A small audio frame classifier, trained from scratch: arch transformer, batches of 48.
Rows from block 5 of a small audio frame classifier, named by matrix and row number. Rows with one number belong to one neuron. Each number is 128 + 32 x the weight over its row's rms, rounded and kept within 0 to 255. All counts start at 0. Numbers have three digits each. After the name is the row's rms in percent of the matrix's.
After each neuron's rows are labels from the 100 clips, of 14976, where the neuron reaches its highest value: "top examples" is what is common among them. Only what is clearly more common there than usual is listed. The data: strings of digits, spoken by a formant synthesiser in many voices.
# fc1: MLP up (model.blocks.5.mlp.fc1.weight, 768x256), inputs 0-63
# fc2: MLP down (model.blocks.5.mlp.fc2.weight, 256x768, transposed), outputs 0-63

fc1.712 100:081059127119128129077161124080141089123132159096124078163138107125129134191152178195159183128123182068135105127049124146148086122150130125125122123123101147070105050123129091111077034146159188
fc2.712 110:151108177151103158085148132158107121129131121149108113133110166235086088148083134150153113099147132132061143077111131109108168111099099084175144159130160072167157134143176137107120174108111080
top examples: "nine"; clipping; first digit: nine; last digit: nine

fc1.308 112:131104178147136113112132173089080146124138100094114180082101136112111161142133129172139179117034117075132085134111157088103201125122120150133190044143120123101162113082120111131146099079149137
fc2.308 106:088150051083111152135162081197148151076136127123138145071124142127078185051154132095123053086128141169122100055148135151149118132165133111070097130092103149089131168184090167146160095169167135
top examples: "two"; first digit: two

fc1.8 103:122061100133096131043218117163136176102093146107067126107085118134135164187125187139182141116126172085198107123078149110118131111165123125126124137090098110155137159100162105175160128100129140
fc2.8 096:088122129128172094133117171117144171129160174098177149110179136040120146098136183125077118035158108116196069139157113107143148122155101099098106159144124147105152064077124126155150141089171171
top examples: "six"; last digit: six; first digit: six

fc1.217 081:151146097105135097132146102121157127134138103116116142142166199077165148107117094119141142128151167126156182139137115084119150177106116118142123070151176096146136136164095072129106153109071105
fc2.217 082:092101106173102111077160148125127154094126088081106127125077123192131089166076131118075100078021118179117130146102134131175082135106156167186139165138192112098139115133145168119128145156155138
top examples: "two"; number of digits: 5

fc1.121 128:102165121166112169145095121141113121111134130173077144134136083141151113139117148127162147126108137103108088103151138095158183083073116173168118134071121097131142170151128169183143157128129068
fc2.121 124:156127102164165116121123119168149128104144134179139024094129206151128164127084085149155117087126128151149107072138111112077121127089142192123136097161088130130119118108101112096132170149086124
top examples: voice: child-like voice; pink noise; white noise

fc1.404 136:195175123148161144095108115133102136091105092121167141133117066148151166113126127073096184106128132110085116194086093091154136137122173079095194131124119140084105187112141139119161102126067218
fc2.404 141:153172168036146115157186105109165134139107116168120079085098153108174089121098102070146099181144148128089154073114142158097114138165171128123070183121099122100148144127102164162163151089092145
top examples: voice: child-like voice; "zero"; "four"

fc1.445 103:103159052145162127114089063172130164120132143101072134122116151127166191131099117133128118127119131145156117088126131033115176096093138117149169117118170136140108092119128127109133128083098107
fc2.445 106:123126080187105112159142186155123212079121191165159057138118139123156072118117090075171146067158103134136124129112113139073165161140139119220073143140127151152094140103139136127174167143100124
top examples: voice: child-like voice

fc1.756 073:104158123138191117079097136104102083114190124156102095090125113100180084138088101198152159164171119124168169113146118124148130209129150156083185124131142046137148115199138064144104142129087132
fc2.756 079:116123107136124109164154171114128114130082128103136131177102126153120140124174112112068086148079105147078122145095178113134068120114179131180081143117123126146155090104123135133125124125171170
top examples: "seven"; reverberation; last digit: seven; voice: child-like voice

fc1.515 097:076080102222071116148124156096155086068154117084172081100161132108138157142152140154111150139130140214115116178142098142129125103121135085099104106137199085062104130086146133111085118071157138
fc2.515 093:192104115107171158102103135121191161075117239145073180097137084108079149134117130092145143116107151090126164120124121106108079137136104109156141093165064098118145149125146134149191128151124134
top examples: "three"; number of digits: 5; clipping

fc1.453 106:153137122148061122114166124110079162176164104166116114081087080098114155081143163046105159074157129154138099175165180112133142088175150130138110157164118145136102100140096117141167091144147131
fc2.453 109:105125122149145181119104127190079155117136145160143116076148155100110098183171100145074147109124146057168124126085080079141100198126116127128122091126073133098144125124144076116077121107129133
top examples: "six"; first digit: six; white noise; clipping

fc1.758 058:115147111158131152176064172117150117163168166150162118110124170100140219126147104081117116097122090188166145142077108136111160103173146092153121190152158094110079170201117009125130083141102121
fc2.758 057:125104096158148149095134073175120118182119148143180097153111095164160181156159106100146106138142180102112062183172108066135128161166108150123072106134163181134137066070132152117117178111154160
top examples: reverberation; voice: child-like voice; "nine"; last digit: nine

fc1.328 076:145112163136114156164060177134138152104079078213186131142104143141092120126156068184145125167131078063106140108137118101107131181157117159173101134131117175142168113164106158107147065101165156
fc2.328 071:104109125090127124128112119134125077163156140051102175133150111106107141087091136164121141092108127183100162116130167112112092136125128145083162053085115164115138120155124087179127148078134101
top examples: reverberation; "zero"; voice: deep voice; last digit: zero

fc1.358 110:163094162123133146155130129084161189082089109099118070155120118149184158162109130140100093166182127128090123187122151143140119102101142173146163150127109134078121075120224077154160139080157143
fc2.358 114:098166115167128171137109114129096147136108227143112124105142104083136110107171116116128140135135166086154113152135148117104132111122166095126147131195126162139117108123058049122138108137125092
top examples: "nine"; clipping; first digit: nine; last digit: nine

fc1.32 106:166114165080151090100118129183133116179157050168095134099106097152153114116132083141121130180160135166107090113158140126126131086150163107108136127130154136168153116148096121099120085141191124
fc2.32 111:112137138131093137080117118145121162106084101158154115136145087087150181123145143147183150095119127054177118099154101142080093164168097120132147109123137047144144173093140099132116134120054101
top examples: clipping; first digit: nine

fc1.493 143:084084157138112086110100085106157085134184125101196161115159095125121162117160101056151070148145145105063194160154062140135106108085146136070125107098110132090125147165099138142170164137126100
fc2.493 141:096088155152142131130133106130101164133092150142147172097102150192137162184122080152080144160073093123103128111147087140127150153109116083165180081112132107122149157142173159115069124077084100
top examples: number of digits: 5; clipping

fc1.89 055:113107053101168062093141129169136157094186137064128151113154116138118168128167099062092081078123054092140109165154066123159157119074092086119202109116191147071122132104118139082096166142126084
fc2.89 055:166147171138158144121096102071136111124119079118179101112101135131127099161128089178149172115153104177071154186134110153122076168125063131149138146195114071094149065130135140157192167118086171
top examples: voice: child-like voice; rumble; pink noise

fc1.307 085:132150156106061138118130113162134230116139060160110213151228125095100116207187134141100102109134102103131130122054140190134118152154149135178129156087101151099148119108179145139150132117106103
fc2.307 082:152077110146193118202192186147137117132194129106113101126094179136146106086139139088115128130082103099151138146190104114108111142096077108127105142133098066150112133131150173123105135138130156
top examples: rumble; reverberation; number of digits: 5

fc1.36 095:129137166123125115141113069134141162154167127116125100104089140056121139097097184145167150087149140139120099082129123122101164179074106179138116111159112078107135092109143113118121115097139139
fc2.36 098:123100124189073142176157157165133149104137100141165106103120123197078128145160094118204118112120142156171121189086173128118134098116128174114146175113146121039143144112176157114128124128129157
top examples: clipping; last digit: one; last digit: zero

fc1.222 117:160153135044073118093121119111088058147069164162159134097126102138124180105066191140116162118132103121137170090137146121119135141110137087063120102198133129105119153166107153131125136121102133
fc2.222 115:193070120147159135121167109131140130180176193064115051098133109095103148151139154073163139104143197153097099147151065113094149131155097124148142163167129086099117101076186121177130161095135138
top examples: "zero"

fc1.391 133:050121127132070140181093134082099173110052144148173086142123213103107103138127145173114106138115133115146098133101107053108125088146146149073157145208125175167104166130105155104129101132167121
fc2.391 132:151139158125141129091194144123100122123138112066191079096073110107113177105113151148099072127104086083119116111125147194117137180091120093163103117088191094111113081097104134081112161125115154
top examples: "two"

fc1.381 114:126126131136138116084141107109091112061136109098091183108111096098062164137187174162123145112152115126105178170150068123145170170080130137143161138138125113146127135115113132125142130156120140
fc2.381 114:115158130085121158088148178109126092120126110146157100143151153083165077130075130098124139039153131086208092152117136181084133135134133142167129135110107083141074138128150108155116134176127150
top examples: voice: child-like voice; "six"; first digit: six

fc1.178 113:171087184155137134148148094170103143186092154141084173119171135162160118140098123147116119116115138159068118084149130133130104082051154143155158132186124110142135132103090111039125103128148136
fc2.178 113:134066099164130088103053144115171132096120108108117144147113144144119125093154091151182086092123094101118125135062133122159127127108130096130086149129118120128080156152129131107176170114145141
top examples: "seven"; voice: child-like voice; last digit: seven

fc1.2 116:137108129113134119143208106139102149093170191054077151137163162111114178072105173136116168136064097142130141142112155129157148146096137109143139149134119173163084121108204080098074140075108106
fc2.2 117:126112120156171135109054160094116133135148117152133132118128173078192178127079077128121176142148068093128152067096131148095126118121086173126148103130087188150132156123118130160146162118126121
top examples: clipping; number of digits: 1

fc1.139 120:187090128191075148163123115098113109146103087120096140145120073156125156128123156115101142139095086138169123131132185143168185154166097076124213176131115077078132124129147139154120081157113160
fc2.139 125:105108137149104091104131149121181125164169112122125166036157140145141106106099123125055103124100164091127130114077120133147126192094107103176130075164083125177182133122110094068147118172151122
top examples: rumble; pink noise

fc1.17 126:109122117134160135108146083123096133147083080130109121132046136133084105149145191149134148171161150126107172110132177123161137096089119141085126114138123153145162157093101140119130153110186116
fc2.17 118:156117111109131157122154137153058128096157163150136104168221104121113156126104150162155049134099194211121127134161177120118104142157141155122156152098155116018136098162161139129144137157116157
top examples: "seven"; rumble; first digit: seven

fc1.766 083:113131122059080137148184111148153160146101183134135062084108105159163102044094163104150080149097164193071122166118077129137096062088102123125142127163154126114121157134162082068133121188095121
fc2.766 083:130101144180122119103076124097088153119125082096089066153140121162114167157119148117173162130127178146136155112135170132137179083124189111110165171170166086105082153145112126094151169064103084
top examples: "one"; last digit: one; number of digits: 5

fc1.285 138:130149128137207157160142129117159159130119156156136163153145170175187124134098121118160142174110161095214138071178150108107110148148161141159112141163186134131072113155154137115157102133108080
fc2.285 135:109129129194193187141134124101170096144111169152112101184130128164116128092145105135085121102106167107162144139173102132095168068147131115105117130062178120154161066183138105131078132154137147
top examples: "nine"; last digit: nine; pink noise

fc1.319 133:092115122097185078117064134112093075190188126129090101084119071102153137120136125114119154153149078123116085187114127142081153171142088087102130129151172145083109111118213123124076134176150171
fc2.319 126:089159087150140125142119123162135132126089112126119115066082190130163198136182151117104143167165177132178088116133116071140140090148158108164177136104123110081134080121155100072104104165098102
top examples: "two"; reverberation; last digit: two; white noise

fc1.607 095:155124143107103092119121096137111096138187086204095129164108135168115125152088100107135134132150173141150129178133142089117135178082160068154095091155140148163141081157178151150182104159128157
fc2.607 082:072162124201147175139148130100136201120085160118184150127140119087135054100139103134139151122154120117151101148124093138168112184069126122152139105112124090122148167109072153077148128070131055
top examples: number of digits: 5; white noise

fc1.256 066:191047075159128119140205167144134138153094170112127095194101150108159106120023147144132091143071137115112117083137188092135114186093131095125171122132126105103094085101166117118104134113125135
fc2.256 060:131109178106128143127108110110157115123152147104152132108073084095135091132164098103107181148153145131138100155118066163071123092110156128127148141113126179179158095141101068153132165152142088
top examples: "seven"; "six"; number of digits: 5; clipping

fc1.743 060:145158105125118070070136140151090125095121182165086158155088147132131114150102163149102132114147183153118143163102124132114209106077135145119138139076153165127114151109134079076156103116114189
fc2.743 055:116067091088152166136186074121122175130093064105162141107088120165133170094124103096195179115191105175154155131077132195177081144111102141132166103200168091143177086099123158149109124189099093
top examples: "seven"; reverberation

fc1.196 114:070126123097099036188157156110142116178136098134089093103118111161132150166128158103128142128130118116172118134206104128121142201099117198143095111131151097120160134056126091092123111141114145
fc2.196 122:088099139146152162141133166158105112061145150119148118116105093086067098143131155134135083105165124111129123136098083068098093085140104075125196166168088201129109120201132165097080157100154117
top examples: "one"; first digit: one; last digit: one; white noise

fc1.253 115:118128153144130147144172164112145079077128113121107115171133122141192165104157093118091117117150070068081089145137059086065116088118194134149130095112202135170104070139128173143165136095091084
fc2.253 117:103119157164191156167151134108101162106137173176148127127104178100083128055159129137043119094108105110111128133166145235142142093170071118107130176095133070147133166148127134122084148079104142
top examples: "five"; number of digits: 5

fc1.678 072:086118125140096115152126099087181116135094095097116106130104139207112127192146140140148110108155175103143139140080121125124131149098088126184144103147137127098167175149176119120150095185124112
fc2.678 072:192131141067134131078079109152099138177096137132118213150103093114171143101180138112104117128136131126103138161117148185150142157119119138095081184090100150111162122063135137137118112110108125
top examples: "nine"; last digit: nine; clipping; first digit: nine

fc1.101 101:148085082134155124086024133210066123097152099090144067104172119114090110133136132115156159127078120144131131129155148106202083188145123147180164119106143074135122146137151133124186110107065106
fc2.101 093:153175136183089133156152072118160152139083105099097231145122130108132127144175135081123125143154103153143159143145112129104082042088184186098131173129180090056113095090121152168156081123116142
top examples: "eight"; voice: deep voice; clipping; white noise

fc1.104 120:171138120126151133175127124140110110161155164139134086131031114167119145144112152137121126080083191134150137135158147134074154148121188128095105134135132135093168179130087099114128086113095177
fc2.104 126:159081094113061105132115087151139122158139092072153123136101124102171096143121053093125135117131124101127157150197149184177145079141155157132144111097149121157150155128103069094081130101089135
top examples: "five"; voice: deep voice; last digit: five

fc1.385 130:115158097176120122135106176131083108129123133191125081150125062158117119122072100129129129106116178093101122147069133153054117136068144119150101189130098101126115204131103096114094139137144054
fc2.385 137:136181113141140087159091100161103111194147110118062090076129183126105170124137162127092136077117171102104132159154114189096158127133111114134135157153126092141148147143084107088123140102095090
top examples: "six"; "five"; mains hum; first digit: six

fc1.565 087:176094093144178131066166167168191082138108121154136091106081112091101139049109140114150151161124105118151134107121106115181120042149081146087107093101171141111116099124118100123172136096153083
fc2.565 087:159098103146139132099148082126124177144136162108123135146140099110137156131181092088140101167134154157088206145148137156104121098108142080145132174135132116081102099132137151119074142132135120
top examples: "nine"; first digit: nine; last digit: nine

fc1.106 095:119119090076127157123081095119107154140145174102100072210121113116092143111145166144132133132203128160112073119138132100072132076116129126089087146117180139115086134131151169147157086113119173
fc2.106 085:142103135185139136115151152146167141134074068152119132125110097123130022196121095117113193103155104111126139162143168066079177141051123072159163087126104096133163124093136140120123175106124086
top examples: "one"; first digit: one; voice: child-like voice; number of digits: 5

fc1.449 104:124183143162154140097188159152116140146127165124118079136161173101102147111135142111106162115153189112097115110071098113086022142202160129125076119122167143189123142082062145134147149135138145
fc2.449 099:153118120090137100135096076151123135128178074118101190123123122171096087094098170187138156115066114170205094153090093159172124113078139157137167118154150124075136117142128126078120132140132126
top examples: voice: deep voice; first digit: one

fc1.451 085:155130171134113131079148110073071077149150086093143103132147155119157177116186134180157142134175130133132134118110129067183151146072179163147115142126183167107102139171135135179149078155116158
fc2.451 079:099075151152132133133090153186170158112119139105115139177154157132143100161128131205108125133091167147162194178178138125121096138164167130098150201105129148086156132135184100079166167087096138
top examples: "six"; last digit: six

fc1.720 064:096126135105113108207091138157101141170122091096208121116118076053100184154106140094126179147190120127064178142132091150143082091137152161110145164122130110113176184142134126066125123108151089
fc2.720 066:110085113120122140153093108160100151163116138169139119168164232169142145160088106162040134110114121126159149105136109097091150152171133163090160107090122137072116092116126091177154151147116121
top examples: clipping

fc1.130 091:100125102131099085204095133114101143132102134088141112145118146141074215125110181143170168109134062114067112140151067059072126123210139134220118146098169132134156136140101089169123137113113183
fc2.130 097:134165125111141168069091087163130160145140091137149161115115118096126132140128110123179166108090124124187125118123045168118101125111108128066126108154126144072124096120129126092090148119178084
top examples: reverberation; "eight"; first digit: eight; clipping

fc1.85 130:158174137110138075144108111147140092111138130168108083146157147162117130130169092105142155133095110091186165119151144135139104141141159116084097137146221163125088136165089123131100145119109142
fc2.85 122:116083154175172134172067116100126073148123117103116126056146214126116122089154124132133110114118137170158087100128117050120133201153134076145150088124167142175076080101157087071167115120182096
top examples: "seven"; voice: child-like voice; last digit: seven; first digit: seven

fc1.414 120:150151168123110142152168087135173122111152135093167047172131150143146228084150128096153111066168148150147076176175113133088103092088104127104163146137137109133163148110132104099113191082183115
fc2.414 111:149091089142123141180086152127174104138109108129129098177107128140147056095131133141097137154147115039142138088075148156137155122156109114184136113061115157157145162091157109168112150170122141
top examples: "eight"; first digit: eight; number of digits: 5; first digit: six

fc1.4 134:075117157126073139138121119121139110146126109123108146134113117123158095109130150148125138088138160112139124097102060126104151160148178203134154184141129122152125179177125048092097113174113124
fc2.4 135:126133112168152118185146168144108153127120171163102093144113180110082086103186118092114116181075148157096137143143167188202157114135108109129133130131163066106175065150204139121172101138096138
top examples: "three"; last digit: three; first digit: three

fc1.422 088:121156160161111056109176126179163125139098109139078080150125103075062145153133108131061101158083155116125139153142136126147114116096145191192111126219116130135112076151130122160141097101142122
fc2.422 081:136069126115076073184146172149068087153142109138116090085160127159184134127134118090158168109121181136132146118120170169118152143143086144084133091104115106124114186181134108111152113122099116
top examples: voice: deep voice; last digit: four

fc1.393 076:109076179121102149131105138134205167120082142156146148132141131129103124125161127112137142164142210110130123118092177193155124111094110130115099125142099123109149193132110144185113158092144121
fc2.393 075:107174128124110085115116162096131167143114180138069091162118153106132110111118155124136085128178094127061095136088185143106102100120080113114133133171109116122143146098184151067185107100153117
top examples: "five"

fc1.760 087:161151070120162127117115116177108138133143095163129093157044141124165151149136067199141127185147163176133140147142168110095103078107133131149145100087084134106122122136141158136163168185121117
fc2.760 085:149148133055115108142108155082118129134102157166165160094135069117150196162150117108086156108037129089096147135138131106116092091155076095184147146109111099195116186110123084138088134136115139
top examples: voice: deep voice; first digit: zero

fc1.719 037:104098119117182143140098131110141107172111134096122107177148149149151090152150078120190141071069073158133110184132123088096157183061126183143126125135175144123089130098124155105154112158086148
fc2.719 031:120158151086135157168073079107163146100103120151141182120091131160114126174127126126167126140129093124158138143188121191124165137145114151094172165121163057143170108090074123133181161097113147
top examples: "six"; first digit: six; clipping

fc1.396 116:168089160122091159157126131114112170141116144104131153090109176133087130094142166128143087112111157150187147128055176121075108091204184098120140121140146118083098127138115089172112120129167110
fc2.396 122:136163151128131129122152151080165159100112153138122127089091174104113141135116175216153128127104123121112133121130111080155145102141094100121098132053064103137145106117098110120077189111158095
top examples: "two"; last digit: two

fc1.635 133:047131120141070146169122101104064148198146086110174124135151117141115174185125110148089144105125124134115139130172060087107128159136162132194079136103165105144131100152106158108112086152118102
fc2.635 130:139109139129100122113053106086105167170061150129173170117143147147070118139163094145151089152158165088106103118111114164130133122100182095150118142095146108071117183128070046097129144122191108
top examples: voice: child-like voice

fc1.681 119:108176183144124076091175144075169097139103129112139123185063128149192139147123148154095157083107113101135138122112119163165083187136061161135102169147148175104083146152106131115132120123091165
fc2.681 125:099090173172157142138149111168117152101142144122133158083120166134122092144106112118130155101146206116091092145123172108102190099110166130134160094147146042121158111191158098154166131123110099
top examples: voice: deep voice; last digit: four; first digit: zero

fc1.18 121:036069142154129171170138191118120137112103156071138185120128124139101118138124143127109134099060119154138092151148136084136114154109155096045204120150114114119156134171136122101088053123125118
fc2.18 126:133150190151139079132119084184143195147170124119098146131149156171129146096104100120101100201124120100156125089092108133119118160172084116151069124131116094143048081133159176109148129110194110
top examples: "one"; voice: child-like voice; last digit: one; clipping

fc1.483 088:101117159137154138130053077098131098133152100096134132095133209121170152100107146158165114086138126120127095151148137110128115105185153216161109135152133108116199179148143080126143125106113162
fc2.483 091:113175098195183197122116129188127177086142111133101106133123148179120160155111140122120089117124150129106124112119173107126098087082109104143151091166092060099094120070124102138128073105124128
top examples: "three"; first digit: three; number of digits: 5

fc1.364 050:112066147147147112143146155096110171186138139165154077156175126147120153193173165171142156117147172125122082184139135119150155129130145042148118145131135143026151089108140125123160118128104088
fc2.364 056:096176090158129129173121138121124160105156124132148132122117168144176139127147144127129109100087116079129120150081161108120137137115161163104145143151065139147139118138150119146154127151120094
top examples: rumble

fc1.595 069:087112143113114179103087117124117117121144121155135097171133164168184147124137184134108098108183159099091108135081121143149163106131126204169119108153131116171110141143121099152198139127126160
fc2.595 067:148142088151166052136161187104132120114148146102071095112175085089148177160125123138128083200095147147195097152144129143192139162150082151128109121147097175132168156130113146058065226139141150
top examples: "eight"; last digit: eight

fc1.354 113:103118149145177227091114134122115202124107075118157105134116132116088097117085087116147045073092152163149100125128137116067127126095163098104124159173099086136131143098233130126063142101166160
fc2.354 108:148158106126145091146162132130191116144118113163117134095113156128136154182087138179154084158197166123117079148163096124180147132177089143206078118106119082141095064126104106107132162159165110
top examples: "one"; first digit: one

fc1.702 108:147077114141137117146122114143150105118165108134102051131155081080119129152146076188174200141106138112099116139169163169089119154197124140112088126077140129106030153146157047103192087132192076
fc2.702 102:150172152186117191082124148079122105148109154109084099122051126113149145065110164098146101149133155126153129101099111186170128119108165102131141085169117125141091093185114156143139176113199175
top examples: "nine"; reverberation; first digit: nine; last digit: nine

fc1.214 124:156106105066096113171082160134040129105154103105140152097153169090158090161143106112160083159156095184118114126131112148138089088134159190203207147149167104079099176128185127166153109142137114
fc2.214 132:179152116127090122161158172109127150101066139178126134177149187128101121065141146109145118169117176121141170109143075096101117111149131098097188169137134063128083102117175158073140161102151150
top examples: voice: child-like voice; "nine"; number of digits: 5; last digit: nine

fc1.34 058:135101145130105122155069196169115098176146181119104086159118069095136106097104075132169115111103167152123162165141136157114141088101158171171119087129104072094060141107158131136130137085146050
fc2.34 057:151135098194139113102204129124147137125179124108111141092145118126103229120131141137105065210114143131136150122127077143202155134124104095124159108151121156162144063086139121137067129164126153
top examples: "zero"; number of digits: 5; mains hum; last digit: six

fc1.388 121:122167154127096129104133129121084147102127148124157122164140119097116150112090124096092128161157125112150105125112147130143151173114206146164156139081177147140090122192142127126144117069133100
fc2.388 131:176152115151163123168149141147123191090122148159112161103152127126124181087104097107088124074136152118069118102164111164075145080190101099063130164136108147115132117154138169114092116172176112
top examples: "five"; last digit: five

fc1.86 078:198068125131133083167138164081174165089131071157165122152063145147159123176150100123124155146161103107123136113104087093198155118123133065071121118150185114142104062099154166128135128170120124
fc2.86 073:134111110190079093119071133139164186106110121105109183080173143156114162167138156110092080095116169103175087120142145122144087178095148224147145122050096142118113119141085121145112094140120141
top examples: "seven"; number of digits: 5; last digit: seven; white noise

fc1.472 116:102119064182182179066169128099119173156090129102108160085125180131070132111136174092138156131180122118213082112137132072132122123215151120161132140107043096164068089177145124158142086169141101
fc2.472 114:072134172153111192133112110155120229105165129192153133104132142072113107126150101101061144114119155106115127172160162129168163078168090115122123117112147165102143165166171160104098135064086130
top examples: "six"; number of digits: 5; white noise; first digit: six

fc1.320 101:185085160139081096123136133123104157141138072129159150114160113093172124118027143149171055187122090167101165135121141163125115155104217074086172162139165153141099204143139168137132080108087173
fc2.320 118:141147135138079091158125120163148147042120116145149151180165147120116176113158181128081023111129142128130191096107113146077104076148118135120175114129160082113128090122135154148085184184174091
top examples: "five"; last digit: five; pink noise; last digit: nine

fc1.64 102:128134134087171134141131166103170149100085143139100104129087124141100123156132067082117176198113125169132114121170189088073086123102124175129144117131162148139111122143079108106107097091033133
fc2.64 098:147112127179116129046134174118106118109094121092099182120114133142163109074119189190065109028094165116173097155140169048102173160142134078145134149114116117129137028163179142126080110128170116
top examples: "two"; reverberation; last digit: two; first digit: two

fc1.50 108:088080100167157152116191136107119086111144199148105145139136165131079120116072132099139157167145076119076133101172138134111103188175128142125059070150106147108165051193158131121144160152118141
fc2.50 104:084142168118115104098149105128108178087112126109151165152177122130189141124136156131075139107114147121200123163148144116132165149105149090087121121136168162181063120236094093109120133110115148
top examples: voice: deep voice; "four"; last digit: four

fc1.417 128:185123150094085181086140123085083097065114184172182086099154098095090158144131164124118132139134145136131119062083101139123176182099114140156083179169135171129142127117179090125160093159198173
fc2.417 116:103116185100166162169128159176146155121192092141101072177080183059166121102122164090206137121092150170120160153138166147143097151159163115125141140054107111139111117200168156081158130104128117
top examples: reverberation; "seven"; first digit: seven

fc1.211 095:163097170122162136141161089095077140149116117181166091168152072146066110109126164112102077105145123155105118100123116160096138104214111116152085091118111068174110158158137090096090105115220066
fc2.211 105:136131087177156116103128131118103144151117170085116184188164197079175087095155098140132142159120098116083123126099165159114077126149187122118089147045153149065105083111112099149162160158121125
top examples: "five"; voice: deep voice; first digit: five

fc1.240 090:169108153077101152154116116178128107146085122099151114132078111051084146163211129156140170101109056168120148152099105155151104103056107095146157147211136098116141138142085115100078166140141102
fc2.240 088:190119122127127131170174131103199138119132183126111153089122137120096131116086132127144094157095176140142140154162134128128130154165210138106104126124128127109191140093171090149112104158096127
top examples: "zero"; last digit: zero; first digit: zero

fc1.141 104:122174133108126159138184117109092090179112150197125129126090126109117121113102109074146084092121063107121137085149106135147124111165129129114139091185137093075131099145169177117190082100126121
fc2.141 101:115166152100131125133145123090135123113120140099116149137124115153099080075095127133155089079107158187102117190138187080150156191164089154123173096113132159201101103158109163158107170118118132
top examples: quiet level; white noise

fc1.204 108:093176156116172149106154137148213110129118162060127197145127053142153129122129049105155155093148080118172115132171121151116138074122081151124106170110160180186150113167089139170150161126136104
fc2.204 106:131082152144197154206113161120109126109097154141078154080132101129200103088106089094122109120084122104135121118108106100103130129155119110136174142143053099112088128123102166099126164109147128
top examples: "two"; last digit: two; first digit: two; last digit: eight

fc1.227 122:153130130131099117146131081129134106145122153179152059170122071155123118178093110135207131154134145121125082159096138065094170138160085098127136099163139121115107120205141121129129116078172172
fc2.227 119:174171147115182129115131159151045163153089135138136094081073146107112138143100125163060099154073178135146153200111068147169112102154157134080144132125109156087094131123166095120097097107127069
top examples: "nine"; reverberation; voice: child-like voice; first digit: nine

fc1.386 051:133110167127171129133153089122156082155079172150120063131073108105162140163146170167123093177168127132185100149148095179109096134073155127139105138157092092187155134142148124114107109116152144
fc2.386 062:076101087119138093144085124120138163131175174142175158172150140173135100153103095178145083149074150075071083130125126114134154083128176091158145148138111171159104160103123148140175142194069118
top examples: quiet level; number of digits: 1; mains hum; muffled (low-pass)

fc1.751 072:156165109116117182130134144137100146195103137122154092173144145099096127111156179137145138083146153150109152096117124111144103132048168092136155114157168177121184114106115089109092136080115116
fc2.751 066:128114121085116113150118120143100056077136150126118140098126173154146156113148089115080140170105131099167110172067124160140151115156142112157107124117120135108128108203152131123153107163139100
top examples: number of digits: 5

fc1.482 118:119083149106098071095115093093137121183104115110136137164141138104066060169170098170075058096135101135176122154073117126142114127113171115118122132124100125087097141124147189038175149114156188
fc2.482 123:112147121168139153120121174154132140150068165062111146080118080089130101151147146130171112113146141110164176129162170157101178093149117125129116129155122113115145090102077114118054092134157121
top examples: "one"; mains hum; last digit: one

fc1.548 078:137168121167206170122143146129076162110160124156150114070154141118115141068120183119162093144187119095090160079127116144161123154137132091118170101128170148156154107138155089163200106132165197
fc2.548 082:132103143101149093197142027089118094158147135130103132142109115126138170112167126129132120155060177135109178139157132163164167129122115152136076125076072126104123097149193112150100122068178108
top examples: voice: deep voice; "nine"; pink noise